From a checkpoint of a small model that answers yes/no questions on an image's attributes.
Training: muon at rate 0.0032, 5300 steps.
Rows from block 2 of the image encoder of a small model that answers yes/no questions on an image's attributes, named by matrix and row number. Rows with one number belong to one neuron. Each number is 500 + 25 x the weight over its row's rms, rounded and kept within 0 to 999. All counts start at 0. Numbers have three digits each.
After each neuron's rows are labels from the 100 images, of 14976, where the neuron reaches its highest value: "place" is the part of the image that holds the peak; "top examples" is what is common among them. Only what is clearly more common there than usual is listed. The data: abstract colour fields from 500 small random pattern networks. In brackets: how many of the 100.
# fc1: MLP up (encoder.blocks.2.mlp.fc1.weight, 288x96), inputs 0-47
# fc2: MLP down (encoder.blocks.2.mlp.fc2.weight, 96x288, transposed), outputs 0-47

fc1.163:462502517499451499502499492490504518500479540511499440482562492486504468540518521503493499514478497499531467462493517517494506538550492508474502
fc2.163:460513530515516538489477492483486498436463516503503506482469480489504520478485468523504532479476514512478493524486488448534503538509486474503514
place: bottom left (29)
top examples: fine detail (100)

fc1.54:494500515498542530516504483499526500511512494497490460508478532496492495447544536537504528475505516500527534508474504465542488495501502469475476
fc2.54:498564508493545484519517477457524474497484449528544497464464518511490544549478460466511509524490521483502483526539498513507495492543457517502475
place: bottom right (33)
top examples: fine detail (86)

fc1.144:492497509483539491541492541455524527470523488532479521454496498469511500447489533517515546469504519471532483519444496527469499473522469475471534
fc2.144:478535541501492475524472522483487473499512480467448534530533496496550512497492473452519499528476488526451442478496467490503513461511483485492490
place: bottom centre (27)
top examples: fine detail (99)

fc1.57:502514481500504486441482508476501497492469483510523511475507527517477519473497472526516511513469509467534543525540492483522495447468512520492504
fc2.57:488483447514481454545526466443490540540493558486531504501553471490521503512470502500524500452501520534492449523530498508483484497492480475458514
place: top right (27)
top examples: fine detail (97)

fc1.259:501430505494446467500519502508510501511486465497511519485495488514508504487498508491422512491501524460481478530496498491503489457505475514496544
fc2.259:503474557525499484505502521520475516492487522521486512483505496466499460509478508467486462482493488488460489483538522472503508537537469524509549
place: top right (27)
top examples: fine detail (94)

fc1.49:545468497484490504509504486480495531521541458491520493478503477467492526478477457491525515447515514477496483547497509494513540499501469457454532
fc2.49:538492505474538551470510501484528545531492478496463462508478490483485538500500527512486535515528513469476502522477508477480565489465523547491508
place: bottom right (27)
top examples: fine detail (100)

fc1.85:481531478515504478488502510462483519500549559501450534463550521468496495497522500486471486433539517483518520469516501530501510490481516476522509
fc2.85:478506495512454569521530470544459504504497529521474471482500440522502493480510493460470513518456457528555468491529493462482494488484494493509516
place: top right (28)
top examples: fine detail (99)

fc1.261:486527436515462514500515481540510503491493516502501482488460514499473553509476505496544502521462542471505518445549496472485486516485503503491524
fc2.261:491512511502464465485471481447515488493537489540482513519478518503510526460479512532490489519505476482509489525511499463536499516511486474468496
place: bottom right (27)
top examples: fine detail (97)

fc1.175:501505528505505493506548521478554504543447497458462497505503491498498476514485470505489542500545512510464456525503505478511467482502514515509474
fc2.175:535505512491487513492518523520494516469514496470471487536485497515512501513508517514471510501466528530527484543509497502460487521475484471530461
place: bottom right (29)
top examples: fine detail (89)

fc1.188:483506533520464485501484508501557471490486460518476501474518512530503453554507515484453491485483500499484509505470517482437485503495493504513510
fc2.188:514512535464482474505515457474507486448490513464483477475504502498540485490441532537538484497487498486489516529508518510510485465530486456493475
place: top right (29)
top examples: fine detail (98)

fc1.251:518513513494535482469486516498492491479513483499494485471458516510496484506480465542462506539493455490573541513512487492499488472448491538493489
fc2.251:477507497473499529509524495469494514523490518522483497544526541488470569495487505482469493492531524541462488509537479492522503459511492501459509
place: top right (30)
top examples: fine detail (97)

fc1.194:481495522527516482496513494484482482551509541508482542494521504495508510512475468479468409507488533501495484488469492508493481526484509483548493
fc2.194:469496532448504484516485513480497491502520482460524532526506483497499516490482492467519466476485472480473482482471491523472546527506515479525496
place: top left (31)
top examples: fine detail (72); bright (48)

fc1.280:480503531528501496499529514495521492531536546530500465502485487474500470442548561513470485482513481473556496468507500536531481525509486479503506
fc2.280:537457465482513476474541525473498443481472507529480467503441503518510508495465485500484518517481524487503488482530528521511496474519504486524502
place: top right (27)
top examples: fine detail (95)